{"model": "multi-label image tagger", "dataset": "small renderings of single solids in any pose", "train_examples": 395000, "crop_scale_min": 0.8, "activation": "swiglu", "head_dim": 32, "fused_qkv": false, "bias": "all", "qk_norm": false, "inner_norm": true, "width": 256, "beta2": 0.999, "epochs": 2.3, "weight_decay": 0.3}
Rows from block 6 of a small multi-label image tagger, named by matrix and row number. Rows with one number belong to one neuron. Each number is 128 + 24 x the weight over its row's rms, rounded and kept within 0 to 255. All counts start at 0. Numbers have three digits each.
After each neuron's rows are labels from the 100 images, of 14976, where the neuron reaches its largest size: "strongest on" is what is common among them. Only what is clearly more common there than usual is listed. The data: small renderings of single solids in any pose.
# gate: MLP gate (model.blocks.6.mlp.gate.weight, 1024x256), inputs 64-127
# fc1: MLP up (model.blocks.6.mlp.fc1.weight, 1024x256), inputs 64-127
# fc2: MLP down (model.blocks.6.mlp.fc2.weight, 256x1024, transposed), outputs 64-127

gate.299:106101139144113125162112110070141079108117144104114128114138159097086116117159121110114157144112110119102155171162170120121125141107133123151154141130122113105122106115107140132117117125120166
fc1.299:144118113090154132118125126179108154150099111093178091140168112183150118119088151159174118113115129114159068111117139142128118101172143135116138123126123125135106138128163144145151138164151106
fc2.299:130109135148108129116122154082130135156154123144115115074112152100095155146147104121127139168156128188132183187103118101121157168129136102137137151115136131121104113141099110159101116105118165
strongest on: dotted; checkered; grey

gate.500:091119119116108172115149151130150100182077092180122126143119120139178148138110117087133148186136106108157123117123128131143131095141096117135169089131138148139155139120135129151141161108092129
fc1.500:117163106124114076105081160112099149091149089137136136139099118126161148138175172123115089102134150128090126111120138136133125148142153150137123169159164099125129143115140135103120120117115131
fc2.500:156146128138164129111108123143100098129113136153188133123096129138162128103153145112116087106184082156117132111080142113103160128114100121157130113100115127162139124125113123124139108151123146
strongest on: blotchy

gate.473:116169091076113146129099099132127152129125133122137150152087117091095095102100091120128129129125132138121116127112142149160129101157076162131126150150151123159080097183114148122151143138169130
fc1.473:147117160151123133132150101159163114092096112092148107148163104169095115112135177101109145098072112118165082147164128115132149136128153123106159109157095099141149104131149138133144178084159146
fc2.473:116095161089149154143173102134115076109090147156154134114129169142140126124101103095113120158135123123115116114117105128139099109123150118136179145115148149159173140121129143095153136133117110
strongest on: spring; cube frame; black

gate.335:113139114163112154146093097098160129150146155132110152132094093081154131112153104124110152150142103123069145141099147120114121109135134143169143132149132104143154113098091107190121146146109140
fc1.335:128110145144165090135102130135124143067096170161145125141111141156086173126167143132135094141087128122117147126091166147145129187119092117096074105116086152150121136080120145140120081120136134
fc2.335:105131152112135124144046134101163156096134136079160127122081173150117094100107166129132132143112146139143133133153127095140146133127160144139110103113084125096108124135129131100126147154112149
strongest on: blotchy; checkered

gate.503:094161117137122116140112098143186179090127136120103142123143096145125119143182107161145102168157140104104119118134161157139106150115102153116086105151140122102156123121145126136107134159155095
fc1.503:146129161120124109147115124144174142094125151109098158121136093141111101142171144145151084166155146118127139126100150141141114163139074142105082094147129113127135154107129163126128124132131071
fc2.503:124103144117108200117153097140127118162094166162101109167151160101141134126112147115125184162176103179092097122112122096087150112137152113129143126111146114142093137103135135165123137129126145
strongest on: torus; chain link

gate.751:121107102180117130118135113127128124126103155152136157141062103074139149101108144116176131087142103131126121094126123131149107155198123119178135137133121109145150120136127130147144126136113128
fc1.751:090156142103172165125079111110148149158112124148135134143144119152103103128154133119114087152131123145140128136097126147112132115102112149113114160164185133149128108154146117135069156125182149
fc2.751:132122133144137094149121119102188148108150079121093123128174067103165124154177143117112177147164154113132112102169107128142153122129091134070111145134161114099156139111150157106142142061129109
strongest on: orange

gate.622:142172109115120164121120104136117125126127147151130145128063112087106108106155134136143157160136102110127142108105146105151172089174139132150126128149108080140146113134127134135112137129124129
fc1.622:101099120157139143132102193080162155156148116125160140153124132134093121150125096116129088159111146135107148171110155139144124088121118114131158148144157118123134145087108115158079107115115145
fc2.622:081131099169129137111106141135150111152126125113147149157110097124147101115160139104134115170139121159088088147117158131138183102147083134122152139169139085154109109145091121159083102110157168
strongest on: cube frame; spring; orange

gate.705:156141140136134142132167084162127152145129130101105112146139151123103123154120104136162173102135110106133112135149127125110125121145156134116136149113089094168131145121159123120128139139151101
fc1.705:111118128106126114135106158111131129125109098146150134101118110142137133121123123107109061172120160154143141113117104130148103143125104119106146121132166147115121119109100108099147143105122129
fc2.705:137114143093123143107127154168089145140140174161173179144125101143150157133107124104155150137182157137178143080137121115152146110178153132147119160171177111129126108153123149151091116167110133
strongest on: plain

gate.695:114119120142105102119143188156103106152163148168096148144105090110135146124138159125126165129113112115084092152139090121154148125146109178151098131129128123161167148160138105163106142091132126
fc1.695:129109148146126175128138076132118127102112121184128126125110134118141162130117109121116149111147131117071126128151161108135125172155152148144136159131151121156118088123068120153109114125116123
fc2.695:147135114125094109118063116146127149120122162074139156113137128105110133120162146122105154148115105139115143146077140133134117115133153111125111094134120089104135161127149128149135099144128154
strongest on: light from: behind the camera; pink

gate.460:131092142127141169096109130110140122173142164175131156142125149158151106109045121095110167130151090150111146140173106119135179136110141158151126122122140148130142098152111113156101144142080148
fc1.460:131139142106110102159144089140166092081088121078120112125116147158126095131129149148130169119109102141147150141147133134136115134101132133109140129107077141150105144135126112111152117159143147
fc2.460:122115139144152107133127169108144152088138149167137122090102164128116123144154152118153130138133148110101128104132125158137164170120144152117107123082098130154146130123142135113125122112093097
strongest on: glossy

gate.371:131126081178169154103117118120115078182116156134141151165117161157145149113135135145069116098115100141098148155163152133097155126087150107141108109125102162146176073115075143130096143152127149
fc1.371:140146114109119096136155165107139115111155143141151137128120112123135131139152136129124152172143157143113121181121116099151122131107110138149188170139144112130137163125133122155118106106098135
fc2.371:100107122110117093101107150115107110145131127110141136163093184101100091175150123132114123141101125113126127147104125163167160107160116120104093145120153111155128115126132139146083119097158127
strongest on: glossy; yellow; bumpy ball

gate.108:145089164094100127104120142175103148184111169092150131116131168149127131157134112114147147168139139153120116127127088104145166085145120129113116105108112119173147132147111108142112112135133100
fc1.108:167130153140131147105102122132127129107142114141121145111153142158146125098121134112116162143142136155135172152129130074117135142078149116114126136115098143121147130113082096128139125106087147
fc2.108:141106125117187107094100123091135170169216094118136182148113128165147156124099089125140119115135142166118136144114128126127104150129151147146112095098149155080128101114177137142101137124115122
strongest on: cube frame

gate.396:144127134123129148122101122153112122057096113133131128111134117137180115113146138151130137187185114131142108127086112104122142153109145093149087070124131149082133138110140148153157148125111136
fc1.396:131132146112126194122137098076133130086084152146126117087139132096190170162148123157150155115150119107121119126149126154105130158089118115150105147113178168090131111122121133121076132164137103
fc2.396:162167108147129141129093119122133097108133161120153076102125120107152112127160169142127119121107126142124165142074145143117135153105142144110147128154123129140110108139121108135067144182136146
strongest on: orange; white

gate.133:094107095132147108125107171101095108103121155107145135168147127095164125120084131119129134143127081154178159141151150119137119107132095125135126131106070157077130097087163143074162140124123130
fc1.133:142128127144144115068066146101131110127159120125144131128103159125137118120123161144080159126114123133132173143118142111123134109127149089133121127107108113130137072139106096128082116102138120
fc2.133:130131117163133107148124129097133131147131151134140114145116110105119122126124123116107154144114137182077131139122133128160140089087080156133110128163111144131140172175114094141145109094100122
strongest on: metallic

gate.640:137078073147129117108099138152165121158120158139143152153138097131109116105143175147140152115127112119095107141175109113124151144135141109107094114096121172100162120170127154143130115133115141
fc1.640:091129135163155079134166153094119124067117084130104133139117114173105136110098138119131065136095151109139129156126149121173111141124093149113123153163126140117134149082100095107132127098133106
fc2.640:162100124139113124119112106112168115130158116099164131106095106140108101100120137095101144122128165110122132129137107130135127147163129136106100133133134094150126118141155110128092157093134103
strongest on: glossy

gate.36:125177134115107169130135133129161135070116138160109139122095121123173119138150172128147175108134110089142148097089158159121101104152130136132143098117131113140127105093154129142130142160085104
fc1.36:087056148121158118124145104109124111184101143146158122143128140150097147124097109122119123139155159149142132145148100119119112112096126117142147165126142153126126138138106135143095112160111150
fc2.36:108077122168151101121109158098133110126166150135115181127139144170123111114125154114131127146124126158114091125165128115137155149109137146120101059112169139079185110117132136130113091105087120
strongest on: torus; cog

gate.257:134108112154142134155053160091104146093126102166180137123103099086175133106124120139157145114122122132091100111125179103110153118132119104152119118107133145119194097152128112166158103124108154
fc1.257:172117170131159107109137119152094085110171101123149139166105072143118124120163149147150110117093147136115126155137124090126142119074127114121114117116127151151143160141114101138072090101109142
fc2.257:113103103133162157134087126061126167111131110142115113167127165139165130100159137102117064182104156178110141115113196106124137124148132099132140111162112141094104117098102131128154132102076126
strongest on: light from: behind the camera; white; orange

gate.159:181167141123102129117170129167133151088156130196127143117136103117138162108187121106132146110146168137109129143126104083121152137110141155117143162118156112185135151175103112142113117124113141
fc1.159:123078140184143120108138158086126077177110138143123108118131130120096124141093138124120100137104097098155124123162138139125136117120130111134154127118130133114137135105132126090127123097105132
fc2.159:145135146124157142115159157158136093168128116167144104106171117163150130127104124100083088133122125097153116117115113119143167120118146145111147146142159123145141120145107125127135149151150121
strongest on: cube frame

gate.755:116107129111172142123143139104111121146129101168123141179149134179219139139072113136091163139132129159152156152141120131132135094081112139145104119143105167101145143115141119126166146125097128
fc1.755:127129154115150103118153102127106134090135102135119140190124106154148122114087111137125166147115123142120115176124125128150134099118126156151098127136092131136134140118138118150132152110166122
fc2.755:123160114097110095162185172145120153086151120141100100113116153115099133177116123143121064142123123098127147126144132125167130140126134172095111163143121117152065152143122088097149148137129110
strongest on: plain

gate.222:081112109177189094109121182080130116101116120135100130163147098154181136156108155133103100131104104106119123117159152174124133124127112112117128142102131159120157128148159117123152111091129129
fc1.222:092101116182158082109117152081138096105104100151104133171117106140181131134134149142102122140109127116109112146155131182127138139133122096127123130107135144108152124165165153133135113098143128
fc2.222:111118166146150146132131102107167162122107123128177115134085136121105093088088138120159113124115175173090131110114135122122114145139125138135135165107127114153119129111145122159109071134151160
strongest on: white; pink

gate.47:120113094152126111107148127133104144149130129162113133112133165156167138109110127175132179134155103132129154125153094107105110141112153113139111150128079132097140156159164110111150127146112121
fc1.47:089162115130097121178136132136169137137092078112100143142154116166094110132096149109173127160142107113146120144174105154140110163129090136122156113110055112138137169105140130120155125118160142
fc2.47:101152141086115140109105159111165138110117140137120132144151112127161138137120151094081106136092091096136076143134150113152152111135138124103157117121166119136138106117148159147138135123121156
strongest on: pink

gate.648:143136143116145118144122144124099112133183130137133122127137148154147117117156112158066127105111135108116130126111127151134156083077154146169121132150101150109158123137104140142147135136133131
fc1.648:109143110110137142136142101143145129127100123131119135122135111063109147138088139096172125127146093150158132108122113113116108164173116123102143131103180108153094123128162117119135123129131129
fc2.648:128094119142121100121109165127112120136181130112068145134161137146144147144135174115100095137106113136141125102125130157121158166108147120101085136148135144076177137115149175104153106096093098
strongest on: orange

gate.158:134132192132186144148161115134101092121176116129086136140156114129155115146096137116135155152127111124118108123114126111101144128106129137146098115125120140169134146143140099157135127109134128
fc1.158:101136164146199125124157161113113087130162119116048133157148131155171137161100147117121143163111068101143099134158137155132159134108135136157118101125105164128157139130142120096139138094119121
fc2.158:133165112110095125129144159103143128089120126118145100102136112090149135136138164137133106125131127107102158113101148099150141154173082174131134141143113099155071098098121111089130120162135119
strongest on: light from: behind the camera

gate.214:108123138164143109092160132116085089175166140165151146137114113143163133090132137143111193100129141155097145131123109105125144116093142125176089147137106133111163131145132118166058117131140125
fc1.214:125153146118107123167102133127136162082148126102149108099136137112089088157147116112170101167133154093144094109109153139133179141144095160101134103112144100131115115139107127109142131101139113
fc2.214:152113116096119113135143102130159102122128166126158169125147144118144131141112096164104172128153122140108134146128099164128119138089089159105105127102130143129165149139114134124114078170144140
strongest on: light from: behind the camera

gate.378:117163130154160142110069094107150126147155156119131143128082122115167071129127126152096141108147086128108156125080116141127153119150138117140124141128114113144134111126124125153145121163150150
fc1.378:149127095148085103138135148136130130150142112104101138149136138154108148121129124129134153153119122133116118150150120112159108132109113163118135120157085137089139169121165111144115149098116100
fc2.378:117101076115122141130112132130151152160187118181115144108137085117133150143104080107126111140132097159131147119130147121115135143136116142095100148148119125130139096144120127134132124100123112
strongest on: pink

gate.532:093136122162126149146114122081165146106123149153130146138103123063084139116145130128112130135110135130096132154108145135143142131147107106162117134149137093149117125098058088132138135138131161
fc1.532:103140165078132146119149135156101117144155118115099129092167146131108144132143123117146147131145110130107103113140105109119107123131163115155127125132126146104153116153138138102115130131113102
fc2.532:145132120119149136126147086110104163138168117093130086128139142107151111143129123147180159139119116071119141105087147158099119138155095103110132113104114133151112160123146103142122128121155121
strongest on: pink; checkered; blotchy

gate.408:150140101138151112107085113121113133088126151113110162151089118061124128153155175150118144105179130145112123122138102147122143164148153126124104133156164089114149129141166165117099124121111120
fc1.408:103136100123130133159135095137128131135089178093132139140150157130080162119135116118142173123159100124123113104129157101075136175133169110142094143137089109133147107118130131124077141147149137
fc2.408:116121135146149115146162071125128130112094142165047108094157165125115122129152149135141121187131099097129099125121113113146144129123129109121128114130159139114104146154175119118159159119131102
strongest on: dotted

gate.385:176096131159141108130081150062139135129133138140145166122109113110162099121121131151104159136142138144087145085125134092153157117132120166138099113124133141098134122147160144125138124118106126
fc1.385:105161113124093112164111125157156128079131110095093127105138120135060129145138130079160093128130117094175112130162118154126122171125107144085148152138123120182151145110096097128125106113133144
fc2.385:150151135141097119133126158185111111112129160091168084112126135151149121106126142121166162099104095103110133112121125117142080115146171098095130095093112125155129174152146083119147158160111132
strongest on: white

gate.656:152158168129156144132155131199144102088105114109113116125124123193173136112153178151100145119122143112134133130143164165119137129127143125144128105120121109147119131180113105157129139129132116
fc1.656:109128106132170128135098098087126116139164109102141105138163097115140114137107100109153149161130118167132117140127133088134137113135102160143116141119135149100139064129172136151122137107155132
fc2.656:099118115129167142127157140094143134161146122171135109152105153137138137137110171148108135118119105133118136168099141085140120180109112128136073149138127158122066119114121142120150128114094138
strongest on: orange

gate.652:147125105092145116116167145143164171145127105125105130113181161154152132124110137103096148102135081133129123133151119093146129148121111142127115133095123149112139108130171110131109152109150121
fc1.652:137135095081136113155202155113135184118114124138120121131146157153173115135067108113142168128139108131112129122160144106140125143136088145101142149112121164090143126148115120122105137125125141
fc2.652:125126117129116167144133115073168142104097154167128076127093125137101113098147163151132142153089112141081101131104163115155142149161155145124134111154121085142105118141109102164083164113131123
strongest on: glossy; green

gate.102:142152129084107110120140116136135102131140144127149163125113115099108128100127092128145123138116139091114144137123115090143126101122080129100094094166146115124136150144188137125115123139105098
fc1.102:125117166144137180106124090152154095151072172161099118118112159118133083112112111121115138117162091133117099113096098061096107171120137106168145109134111109144095100111085154126127137150153122
fc2.102:097172144158165105130140133119153158090187099123121094133152093166116120129135164149127123148091130149113137129107132115181135132107120160131100148147128106092149127157180121157081156103146154
strongest on: white

gate.518:080143161129150121142110065124116101086149086145081108143084160124180129115144093109095132137135112133089130124163115119138117124102142120150144147116094142130155122147106128117110131094147149
fc1.518:157105188135134134118137120127168131064123143133096107086139134134186132158145140137109164139124122132131124141086126116120150156121169112085133104119140163088131187116114130138153131126108100
fc2.518:111112132189130166106180105113120108126128103155121098153140132106160119135100109132140150155100133149128128163135125113123146114124081121096118130119097095145110142088111115141143112110164147
strongest on: pink

gate.688:165176161102116133112152140178148144100140115184117137117129099115162136108176134099136151116131142125139134117116114088142150152140136164125158146120138111176141119167089112146119131115134150
fc1.688:146132138107134159110104089146157135112139110146121140141108128124186091098151120124127150134139141156133146117102085095149140188119108124127098104119113141134114113135125132108144132123152120
fc2.688:090125096119130128126124140098092138148124165141143162145087123082114182130104113157143162134131096156105151171134129138118106109141107101158075113111129141112118107142156130140107121130096131
strongest on: cube frame

gate.309:084091111144148110135138150109155120114135155174116170170144109134158117109135121115119129139114110148126134144164116126136144116094084143117118137096090188119154161100102131109134137117136134
fc1.309:152062085166096134147148105105150166129088120115171103138147125133134102150141112120156140127135177136106138153143147115099117153126116102069157148100156120107138106122124144128147115110147171
fc2.309:140091126094114123132102080163124125105111147093123146115072179108102092110138097138149192145132158164089149106142128118141111090101149133116120128089105125138161144177137101150132118142127122
strongest on: light from: behind the camera; white; pink

gate.404:102110112147123138157086172122122112121127178178144145155096116116157131119136141110112106123123138137101126125119147118166114121126090146123119162170141150156146100121087130166142125148080131
fc1.404:151122121120087127089166130160113135176135142123152129106147090110161138141125114127142135111131174099109111113145067157119154132134105130140123096104165090122130147150161125127116127126143098
fc2.404:149136108092153161109104086133114115162124097102129091094110125108146144105139128135140123118160082129147153140092141162122103166150095085124161123112147154142136090144110094150122152128144136
strongest on: pink; checkered; blotchy

gate.355:169134148147148120099129112187121138120114149106150121140139108147083100125117142160196132137121115129154051099127134125116158113151133127106133104117102099185133138140124139142121116149176137
fc1.355:140148141132053158149098127096172110147124129111137115076095116088128113112148124112110170128124145148111161143085139106126136117139148107131179117122136100119107116113149121160136120139118163
fc2.355:128113137163143102135136118167116172145140152117113120160143134178076115118117122111152061137111148129152080135159121130112130147127154126128127114118126128145131156140129136097161126112146102
strongest on: plain; disc

gate.664:131133120160127082100108122125113120082114098129099143136108119127163116127191179181116135113134116122124114131139141137156145139141145135106100114106153163126152131152129152165100112122118149
fc1.664:159137141179145094111128121086145107119108118153150136133053081147121080115139157156102119133108152117119148138088121135141161101164132120137092072149164091141107152161118143134102099140126109
fc2.664:084158090156119132135118111118112161125094098140171149161107108138153116110061102124100160120168124135094115110148133144089142056134161137156160119164116107139121137087091111119141113167090140
strongest on: orange

gate.706:129131070146154132142107153110135151090126126149118150129123102152161077121118116166118106103105125129114119110108142118137131115100137141111120132129110184139153106148095100122177133149148131
fc1.706:126176120159134118126148148118119146103117097122111109123076097141128100121153125187145103117106178115122126109119164162165101115110126143124189166156129127126151128142127109165099111128151111
fc2.706:110170127117124147122126124144110126079102091119167130124084153139089107103115136160171154098134154130108166105120151135132104095147156126105145147117094099156118114123099114170107114171120175
strongest on: blue; glossy

gate.547:156153171091111121150126112144123145096159122138099158119108107088116118112146141131152181149118143134111141126114125067150140150112130181120133119144113137132132141133136105142107133129072098
fc1.547:167140195067128138116127098176110164105149123134148116124139111140146125110128109159172179140096138143140078130102125086140129125118111143114104133120142140163115136146097099172101130137141127
fc2.547:098109090140163063135105118092110140155187119100152173170110136135098116123082114150164123121126110156143106122132105137127105149132104116148071086121092154091117142142182150102146129129126093
strongest on: cube frame; spring

gate.635:175106149166134128163135090145189120076091116082124156193084119149109082125126165125134182090121113102128119160136113149122132150138135136136121069098073101149099155105170126110161129115142097
fc1.635:109117095164110116131137165095116107124130126171133121074129101094112162092126115115113073161136166134105144112138122105143142131133122116120122166161163136103158133152084119149110122107128143
fc2.635:117101096151137155130139142117111114177121124144159152154131090123108120092075154123122103143125130141149100115130110105155145114163110097135150146160165103108149097176148156174143143114111170
strongest on: torus

gate.681:160122140151134170123142129155151157135137149167106117121143087113141141136135147109155143171169129145123099097119101088105165160175153113135147116100137094156146159157124134172141132116120143
fc1.681:068132123118147106138101161101181150130167095110127108141144127156151078134128103132116106142102118169121128156152171144143124086094121164105131164125127156126144108121169126115107144124156122
fc2.681:102131126131158133102137180151082138131156121155148138136137086120165127136148138088179142142130147128103095119151131097136163082132077152127133144098146141163189099161096153146067095078105151
strongest on: glossy

gate.719:137149112111102112157129099143136101107049124117150139141102123115119107101147136149117110132139134162139145141160149119118096133123140130136102113122138150153132133170132113144129177123166151
fc1.719:161106110154123142146140101120138130104087087154102117116149155104082113122119106118139113133143143136139128085141115171112148128140142114100131117114143179134136141131174127110194148096149164
fc2.719:134123111104122158108090162112138120117163125134139118108158179126175121120106113098149138171130114171148138140145124109127104130108131114103142130108107133107160096127127093157110152128140139
strongest on: metallic; light from: behind the camera

gate.82:109120109168142173126114142083147076137114169193132126146125077145170140121138140085128107157118117087097123122126132128157176132168090131138113090146134146119143126127129148148125139111100132
fc1.82:110146096110129107088156133134091119155165135109146125144133157101112089125105134167108133108124098138124123151132083141139110144077132148152159190130137109131105139139166138114113131139153133
fc2.82:140139161133151118130106092130126130067121068100181094126124110192130087099146193107154120132114107111109098109105124129161134178154109158114150156126125106146126095079134144123093130111160162
strongest on: blotchy

gate.513:109160098136125154123142152134119133151131130187109154116145142128125150114111109131153101122160141120170166108177153116111136141061141125119097128142113149115171126132125110133113148144095143
fc1.513:110120084089109112115061157089134142126141139095158147147131151126122120165132135106091099124104130139106110142114122170119128104133133131136109138112155128118126108110120147122122113125108135
fc2.513:142098152180154162101124109147095135124164158136144127146135141135109139105137112120141110122116113154110101142155136102081157103096134093166125130088132124128133111127088138146124142140121163
strongest on: metallic; black

gate.480:141141152135113160138095123119158116105167133132114144117107126098163122131182132124116155147145126125084175122120146122112142119095121150158109104143104125136157124099092094136106129162083104
fc1.480:110150120130152151128175118128089077135118144149127103129141129108158202093126135120109134098113122136116107133136115128122137177152145129166131147129151100129127091112112135173101142146136142
fc2.480:134118106139171127142082129123113110131135147105139136144141125116114139120111147127101093143123107113144093125134123149135127125143103105135116089142138134114148127139177150141147134098133084
strongest on: cube frame; chain link

gate.686:129133136152132127119134137132090118130152103190103135113087121098135136140114134162129110101136122112132116100166121127147141134095099121118083149147158172114159111172084108106134137103095123
fc1.686:121153160142121073126161161136083167063144122076102120122125115133123139119142116143142116129124158104145098115186160120133127085125121125089097117123144097137147143145138091116112115102153126
fc2.686:134150127110148096135119136122108148054121075129125075124084144098089122125196176136168131120110107098149148117127175129146134141131136092100130157131145129141123107128124145160090154110108155
strongest on: blue

gate.465:103091093170148195143145128076121134155113133182153123179097130130237125128107119112113168113138153121123128106129143131101118122124142109154169143154122140125148134131151150159153141134097132
fc1.465:193130164109161145118119123165127112061133156158147133126138098138152137118122128107108124166120133137133137117065118134138153178159127127102146156163174110118106104104152152144130142112129142
fc2.465:153146158139122127099138139154088141128163108124134112105085088094138149145120123100126144125103105077126148119115116117159089135141145122121127148134148132117131127135118132128143138091118154
strongest on: spring

gate.743:109129107095124137102127151156139139185135127121128117101112152158155092146118115184137102113147137100125143121122118157125109106106102134130136148123091147133142101100083142122108146182158104
fc1.743:135139177155121128107118132120153158154135133121129120114093122152147069146120128159117132107113136127081146127108128142123121095113119138120153124117123127145132116093137091152075149134133092
fc2.743:154129106167120148133120106134151157098111071115166036120110123175130118119147174162163163173117129107129122119138147126121126119131154109086146131131120123129111135141154086178121164160113145
strongest on: cube frame; chain link

gate.65:100131081137133141103138149141108132144107162190118138120109135126184127119091122174157116092151081137099115129141135105104142133097152127127147139126120189122136132121082132124120116197065158
fc1.65:113141136085136125157111149119096145204194117104147119167167156107144096126061113135132148110119088131158111148150125094138143106123138119098133109090154162116152109149138096102159155111121143
fc2.65:115117118163141160134118104107186184107124109150110121203144135136150113148150140157149152140121148141135117159134164184170100145130071132142113126140135100100126144067132133143102137116121110
strongest on: orange

gate.106:129127074186144111146153138094173163106116097129075134140107112124133123137095138158146109121137127079123108111120115168116114146141130139143123130168132136095097158123167152114126135132109093
fc1.106:108140188097169138181139113152109135151164108098092136170113125123128123126093110124139163146118103142073113115133182131115113090136138121139150160124116119165169099150144109173126100103161143
fc2.106:114154112107146116133092153109147149131106086110086150102193111165159150155133115116103120110162121097180155095134132167117132128137116150150112103114124143090134095091145153114145116152128119
strongest on: pink

gate.641:132121087162101147135115174157119141146115145123092129166134099120145123117129125121160153126129142161129101156136198100111107098203169126121118132138133100162166095121103095179143156120140119
fc1.641:133133076138149138092103122096128114122100136158170131094119136134176100117129118124120128148106147116127138106092152101122156106152119102137127107140134139113116103148115159111117128139112135
fc2.641:155150134095079135119115113178089142128116116103163128132127134135117167152139095148138103122136177119179098098159108154097110068161145145138140128158166080168157110111093116149143130169145127
strongest on: glossy

gate.587:103113113128153140122108080139143117101137166155153141170086124116132139105143147133133177167119102131089115142119167112139141152162108127148096157153118110162149101134120142192070142121117141
fc1.587:112127140091148167139117105091135131133111145152163108149074176141126123130109137153079132167105153144098144144090152104143157120141109137127096143175131114144116111117115130148097130148120115
fc2.587:103131123145094141160112129085135117093100161137186141144059096103091103100123156112110145126110156139079145128119154141171146108133129154147131131155111083118128115115131143154097091128106130
strongest on: blotchy; pink

gate.291:101165087160154088120106130117095087088142100098098146157128147130142112108133131150092140113125100116116126130178134137131120112089139142133146174151086143102163142137152122128126136111120155
fc1.291:126144161088118160121123113153097088199151129121112119116153138138174110111127117075099172164114088104145136128070131071134142087168114134141110090124131129119105099121170164141141150127113127
fc2.291:151143168123099110117105101112111095150115100139090135126102106116185116092094143157081182084119138118138114116119098097163127120130138139143105112161163115100157146133164094153131158149142112
strongest on: light from: behind the camera

gate.234:149129136112142137148098094147130139076113110108114127153114148151095114136157147120173147119134157103176134119163141173118121147126137105133118064109093146145122118137140140128116160121125096
fc1.234:101114134190124122078096134118139161137132148132119133147122121089103134155101151110130099107126120137109135137131132142130142120147064131113113141155115133173122112085100112148098091122123138
fc2.234:149147152131119113132130127120123156144147051129105092116111144135167127130150135147115169151132124130106110136123131102126180088146163156132146137154136135104128123161165129128159137135109106
strongest on: metallic; sphere

gate.72:152131136131148126142127139137141126133134108153078164101141140143162110133125151152169109141155114136151160082112101134115117157096112157131121122145128146115169127110194104142125140109081105
fc1.72:124082171095136156119135130144140137198134118113097116145146155168153145178142134162096146126117163123106127173118146143114085122116146125148139151138152113116107136126105147144114156149153104
fc2.72:151112119114123123108136104151108127118112114123117142161103147137117137109112095123119138102168129099140131108115127126128123123181158104168106077101136135103116120137141188116149139135131141
strongest on: pink